{
  "arch": "convformer",
  "model": "image classifier",
  "dataset": "rendered made-up planets",
  "train_examples": 97500,
  "image_size": 48,
  "crop_scale_min": 1,
  "horizontal_flip": false,
  "targets": ["kind"],
  "num_classes": 7,
  "norm": "layernorm",
  "norm_position": "pre",
  "activation": "gelu",
  "mlp_ratio": 4,
  "parallel_block": false,
  "inner_norm": false,
  "patch_size": [2, 2],
  "depths": [4, 4, 4, 4],
  "widths": [80, 160, 320, 640],
  "kernel_size": 3,
  "mixing": "cutmix",
  "loss": "cross_entropy",
  "init": "torch_default",
  "residual_init": "none",
  "optimizer": "soap",
  "beta2": 0.95,
  "lr": 0.00088,
  "beta1": 0.9,
  "shampoo_beta": 0.95,
  "eps": 1e-08,
  "precondition_frequency": 20,
  "max_precond_dim": 1024,
  "one_sided": false,
  "adamw_lr_other_params": 0.0023,
  "grad_clip": 1.0,
  "ema_decay": 0.995,
  "steps": 17800,
  "batch_size": 256,
  "epochs": 46.7,
  "lr_schedule": "cosine",
  "final_lr_fraction": 0.1,
  "warmup_steps": 3560,
  "weight_decay": 0.3,
  "adamw_weight_decay_other_params": 0.05
}
Rows from block 2 of a small image classifier, named by matrix and row number. Rows with one number belong to one neuron. Each number is 500 + 40 x the weight over its row's rms, rounded and kept within 0 to 999. All counts start at 0. Numbers have three digits each.
Before each neuron's rows are labels from the 100 images, of 14848, where the neuron reaches its highest value: "top examples" is what is common among them; "lies over" is the class under the peak. Only what is clearly more common there than usual is listed. The data: rendered made-up planets. In brackets: how many of the 100, against the usual share in percent.
# fc1: MLP up (model.blocks.2.mlp.fc1.weight, 320x80), inputs 0-79
# fc2: MLP down (model.blocks.2.mlp.fc2.weight, 80x320, transposed), outputs 0-79

top examples: glowing rim (70 vs 40.1); crescent (51 vs 24.5)
lies over: planet (67 vs 23.5)
fc1.205:455543487543544435473428533485520595419508445520486554445489564476487513494567468511483507488490466506585437546474525533513562503500484500478567510505528471519532493490523503534533547464493466446439482491427456528485519438546576542523451453
fc2.205:419453542491558472496545532458499464430532505481524529467449510500535532460431507509492502474507520497448509521440526544532548533473572472508542520534520455534479528471473589512517564498560478531505478467527467528428470572487482412465389477

top examples: glowing rim (90 vs 40.1); desert world (42 vs 13.8)
lies over: planet (84 vs 23.5)
fc1.106:552518547504533529492466523453483524481531453494565500535539544491454551598547525457483487393475457486566468473487507469480499539539506423519513510503466560499543417476540521545503537432489523540454461565442530495471472484520560559533498559
fc2.106:441462496518565467542505453543540513497531503491471477488456467494498546476520513490441548538463499505493529540484586500458538483438566442503508490544460536513448583457419522460432469528423460480495505447509386472498474474485446495539482434

top examples: banded gas giant (99 vs 14.4)
lies over: planet (95 vs 23.5)
fc1.191:465474458518511506439507521594546455549489427447527523611477480451558453506542504518439510527490513443435515577515594473526503518467503470480466478493416494522471542497472476529531417459500521535492500528487495547425526477451489493488528471
fc2.191:518534542509524551447516499496521482499536470519578516597510579498480528514458484500435537439517483533469498588581408471555515504508485410455527461554491472490457488501488510425483546476479483480468509514488496389487491424505484518480529521

top examples: ocean world (100 vs 14.4)
lies over: planet (99 vs 23.5)
fc1.163:496461506531488425500531490562505629452572493545510462469543532518432502486527461482492461491490538493422504505486480495513504493513539510487578552494575429553520557506496477469563507430499479527420567475432461527444514479516488527458477513
fc2.163:397518468558466518483578497465456530542499503473475572525487535517502539458479514516510444496530459558510552547489490519584509520473511485534586545522444524489534563534479595450498562428435444524462502482527518524530516518487448495463496442

top examples: cratered rock (75 vs 14.1); crescent (50 vs 24.5)
lies over: planet (86 vs 23.5)
fc1.140:539487522501461491476502540482508510536549536490538562485504462529482502447577576531443501513536465526479575525569528550493444455517549468553526468562478459501435485520532523443461517580431444547464508556461533524500435493511450483405512500
fc2.140:488494498491459539545479505534521566534486488486442416481475528525574558485473470502583491449495535479472459510543526452495492438454545586517474446470479457502452480552543537491528452471501471424526480417594487465504482505461552466573500535

top examples: polar caps (83 vs 26.6); lava world (58 vs 14.7); desert world (36 vs 13.8)
lies over: planet (76 vs 23.5)
fc1.302:485493490538514548514468560506481434542479555506505585408518527525574399445570482449496521514510530515484577469493546464484495447515558470496584511496442522491520451499482522438481442490546419498506445442497477515462521470509500530469459515
fc2.302:547457515457486537503556397556455529534494509477487522499556508527401492508482490533502400526569483434523567492506538464500548418498527464504462454450494536478526459486504490462526472497510499491504457480494532586508530511486469401491417523

top examples: ocean world (100 vs 14.4); crescent (65 vs 24.5)
lies over: planet (100 vs 23.5)
fc1.201:496477531483447482398540465499518579506549509482522448485508472468501499505515528460484512448524516436425540501488511474539537483583513510467549530514558479500494534515480500485581500428474434579474569503477494508430482460542487467402436551
fc2.201:430492468550597573468513479502452516542516464482452503470525607473481539488414504534514489521471486528539506573485501472475490533455504487522508478443406518495516522468469498459556481455476501431461499472522442453525534504436454520584545473

top examples: cratered rock (50 vs 14.1)
lies over: planet (64 vs 23.5); ring (33 vs 3.1)
fc1.94:547553464526527538458511551523574487532408565491525469515466498504468533519508440487493525501467478481518513453489529424493481479466572530454474534533489451480496529433526501488493511466573486483464429462456528462534519394514575523481607530
fc2.94:475442501530468534486488594474505565443505504495474477472482581488478482464510558470511437554523507437543510509512453532425595502449465565372537536509535455476563480521544516465554476466496511478458478483513513508531540479464505507550518458

top examples: cratered rock (93 vs 14.1); full (57 vs 25.3)
lies over: planet (94 vs 23.5)
fc1.108:487470501498503496526518483570557392511530482527466552586503506538488489480485498444515473583459530521473491430538469418514477483475442481582480522559565473502545422525522535503465481472467423475523486478534468545519438480558538490470533552
fc2.108:583534538495510564576476466457487529513452436528448486434500468491546446520453436525477509454490437551447445532456530492518451458450540548473509480548489472506496547496479486548480560604461511491506481457444575488456539544525471477462507513

top examples: banded gas giant (56 vs 14.4)
lies over: planet (99 vs 23.5)
fc1.210:456517491482526484501519564418488508476487485550490529576509498443555444431459496491476440544553366510474497516531467495454491499532513442531557458532504467509581435436522488518535551460503504554448476523578506511502467542504451480495471534
fc2.210:487481520443527398508478453475505518500457515488526525506472469485509472563482536537474573470438565398562477550481515479556467424455491476484505508464519454496500547477472473489444529415508409547483506470519444541505488518525571441535483459

top examples: glowing rim (65 vs 40.1)
lies over: planet (59 vs 23.5)
fc1.312:496476480503558402451477486504490554497586536549537543519551448427494497495527525449477495455529530506522525490570465489475522528573515487466490450445424501506524570475462585410524526536471505574462471448447444505468471511515494476480517478
fc2.312:493474496514481593508519511482443505435516558535460495547524550549474547537515562483543512526484455531471548463447537438513543464427528520442526473498524496543428456486478540550484507535564544451508520474577501453460424434546487525465554458

top examples: rings (66 vs 33.7)
lies over: planet (60 vs 23.5)
fc1.299:525541469490502518450489480551571535527492513565578485466524527499536539518504551432465482545483494511453528393508495509522552550552544542450501574550458479452507487452419550508455451543539584529521528500510492532480476517510528437521575507
fc2.299:448489532485482538507548475472438483447484540448497487485525525520519601440517483502518517474519534487559554578412483506474515472426463499557462458479437451527497466493544493439569516466453515476526508488513418468461565589502551522473536518

top examples: ocean world (90 vs 14.4)
lies over: planet (60 vs 23.5)
fc1.255:477503523488548579472562520497546494474483499478541495541510452517423496474467549538439578485505491547540503560523569503508505456531519451511520455525542451495594494491459514550494503509484411446616465427457470512481514452445475519472503474
fc2.255:455494454470513445522463504507463389538528542514521446434548626489466550557535512493496454436500472555490508482466484518450461556474519470526545497495467565485426586520460470499488562523461495514436488552462505477516514515531451511474515488

top examples: glowing rim (91 vs 40.1); desert world (36 vs 13.8)
lies over: planet (61 vs 23.5)
fc1.276:549503476463499456509440491527527521467416507455542513490591457501529443559492507546477481531480459499467559556493538508479545462519447454523524511499592483560446552511519534553541487502570442543494556467512540537395507491570508523453516495
fc2.276:489537553503549471538467464469508500526517494460572553506461509407433504506534508492459532509501499432504480448518486469544606473522431520475420562492461516477469517424472424476502507575485513545505521539404536518536539466467508551486464502

top examples: banded gas giant (46 vs 14.4)
lies over: planet (92 vs 23.5)
fc1.28:504491516449470553491478505544533494521499533470494516530483419500461490474492539548543476447497491506549522560531459419488552528554515457529439494561561488493495521513454474541521541462487472514604559518464411462547459457456533543390533480
fc2.28:541513440577605549485523494451449515469505422477550532507508475425476500544504479432499487514529533474512412472515554467529442556465455512477529476473437470576479546469492461465539493546416504509481483553528547492503479518512528512430492541

top examples: banded gas giant (86 vs 14.4)
lies over: planet (98 vs 23.5)
fc1.19:514546486537488491554511473555475439465492543445473586527432528482524458550496537522505524505544569430447512573553495483505472470526497513530489490567527510528479548504445466580530506375567505505504560528506491556490583468521527509521501507
fc2.19:434532451517491465458415506540543565529433488524463523548549471436402421470529461524405485467512451468467521529538513541482542496542475524485415500452515497498502492489547489491479471528473571508493531511472526489470416514490560504438528488

top examples: banded gas giant (40 vs 14.4)
lies over: planet (89 vs 23.5)
fc1.275:466460451563531449461474477517508442528540549473465529490472421397481533513505463488464542471458483497504481497551518426474485592531429447520468521568597512473528478527443440528547539468527548505503525505511437522444474505469507502478543478
fc2.275:530534509476463546503443473466460540527476441421519512555460438513486491525520560487550472524517501500484425487485442478442484466513550549479474494509448467547555492472540522447504425533454511525555493506516484341538529522508476434465523512

top examples: glowing rim (87 vs 40.1); lava world (80 vs 14.7)
lies over: planet (69 vs 23.5)
fc1.170:418495502542479449522524468571454520505523476497434585487539498514529529506498517446568459550517477407487480418468514520428548527529528491568435514490539521483486496449493471423542510495491561566433508487490474518548440430537506509510526496
fc2.170:420488510452475527464532581551507481582519497540534468477514537521515504483482508469549429418514554535555535549487484576455523518528542478490509432474450502484530550478487473560459555412491513493507439550467461492423462527554490489548535506

top examples: cratered rock (97 vs 14.1)
lies over: planet (97 vs 23.5)
fc1.88:577510510516471453507439543520519562511474532447520507516495453537474476576575565544472475553520492520443446508488481513507508510431477513541488501516514471497471560531541464451489499547457372413465527484408478514518436475540479513526499541
fc2.88:456502517517564529513537528512476496549627504492467434467463525457536452463479466469556483496416488550485473485515536476501446478502572536455506481518545438532538513468491486478555550436545514457521504434543459487492595566533524480551510533

top examples: glowing rim (93 vs 40.1); lava world (87 vs 14.7)
lies over: planet (83 vs 23.5)
fc1.39:548536524493516548469520373478519483513460480516574507574511444511503558529529449520475538443467393555521536446534569431485501560450493531498472508474509510453464443480495577528467496518519482493499509489495512555492553518507485453573524537
fc2.39:456476540473430537532549568474441454524413519513445454510468528547505582460523528482493454494448503548565567494490530479507530482433462467481592465498510471465525601505430539496458499530496469462498481462451500453502515512436468462489492470

top examples: crescent (64 vs 24.5); cratered rock (42 vs 14.1)
lies over: planet (94 vs 23.5)
fc1.221:562524543520510414509512504451525472448540523542480550493483516497542514539501565482499479481486577517478503523466436416426529585483476496479507423536573469574504546494460472497502509493550493383508477496473513516472450484508484517504601515
fc2.221:535525412431505569499535524566489497561527516465498527491581466540487508567516456528487374489518491555443519469524532567453463524563472474429467542547494471476543491476532474492492490542509573477475504512525495488514568524543518536454451489

top examples: ocean world (81 vs 14.4)
lies over: planet (84 vs 23.5)
fc1.265:500400485563501486516484503478498540493477521532512504508505376501530418518457530462460508503464515451492465484511523487420531523485520515462454567487518493512558561460406517416500527522524476494541547480462494481493438573437443491480476432
fc2.265:432525585524518543554515562545503524488479496540444514470603583524503557500533558450520541456535536567523563522473508507544513515473520433547501420541460512537441504466548520556484514451462519464460503449522482479471543466489522488508527553

top examples: polar caps (66 vs 26.6); desert world (48 vs 13.8)
lies over: planet (76 vs 23.5)
fc1.252:475520484534481501451521502514480523399486513475500475530377443593540486533578443477532435472469525594467458495509555465449458510460539533502478435511465482568430515487523442472491488454532513497488513493541464489508458544547492500478536530
fc2.252:500482453453482487539503544490508445452562525513484529525487468430556490444452512468458521565538521514482520464553451551514458489522461427550455584533535476424443508506555507539455491571472579512538467517471538510503409530466458480546482527

top examples: crescent (61 vs 24.5); banded gas giant (54 vs 14.4); cratered rock (43 vs 14.1)
lies over: planet (100 vs 23.5)
fc1.67:532524507481501455554463526555465533505484505505529463532503423530524599499538469524452445524470448470518494457525586480512518476534485442574474505507580423557441557532502500433520430465503451489467533503504464525485439501468512445447521567
fc2.67:453559473568482504501488520475466498479439516504506564471448555505524464448503522492494617517488410507490449530557534528528501540503519495573480523560511480548550429566508444463516484517521481531543530475501584466428447461502478441554499521

top examples: cratered rock (53 vs 14.1)
lies over: planet (65 vs 23.5); ring (35 vs 3.1)
fc1.187:492533479537540523531483444513562470451495480446496505501494472392512500572528372502504520459519493522415464547488501484404465468510560535536485487519470441539525540506514488478490481497527477497566461420525558471468502515540529549444553511
fc2.187:500493449471517553453543569456450514472497551567543531545484438538486532514535534484485457519516544452488410415502443492480445584451525529515436523527492425471455516547538489512419481466536517437466506530458488478486480533522504541542551468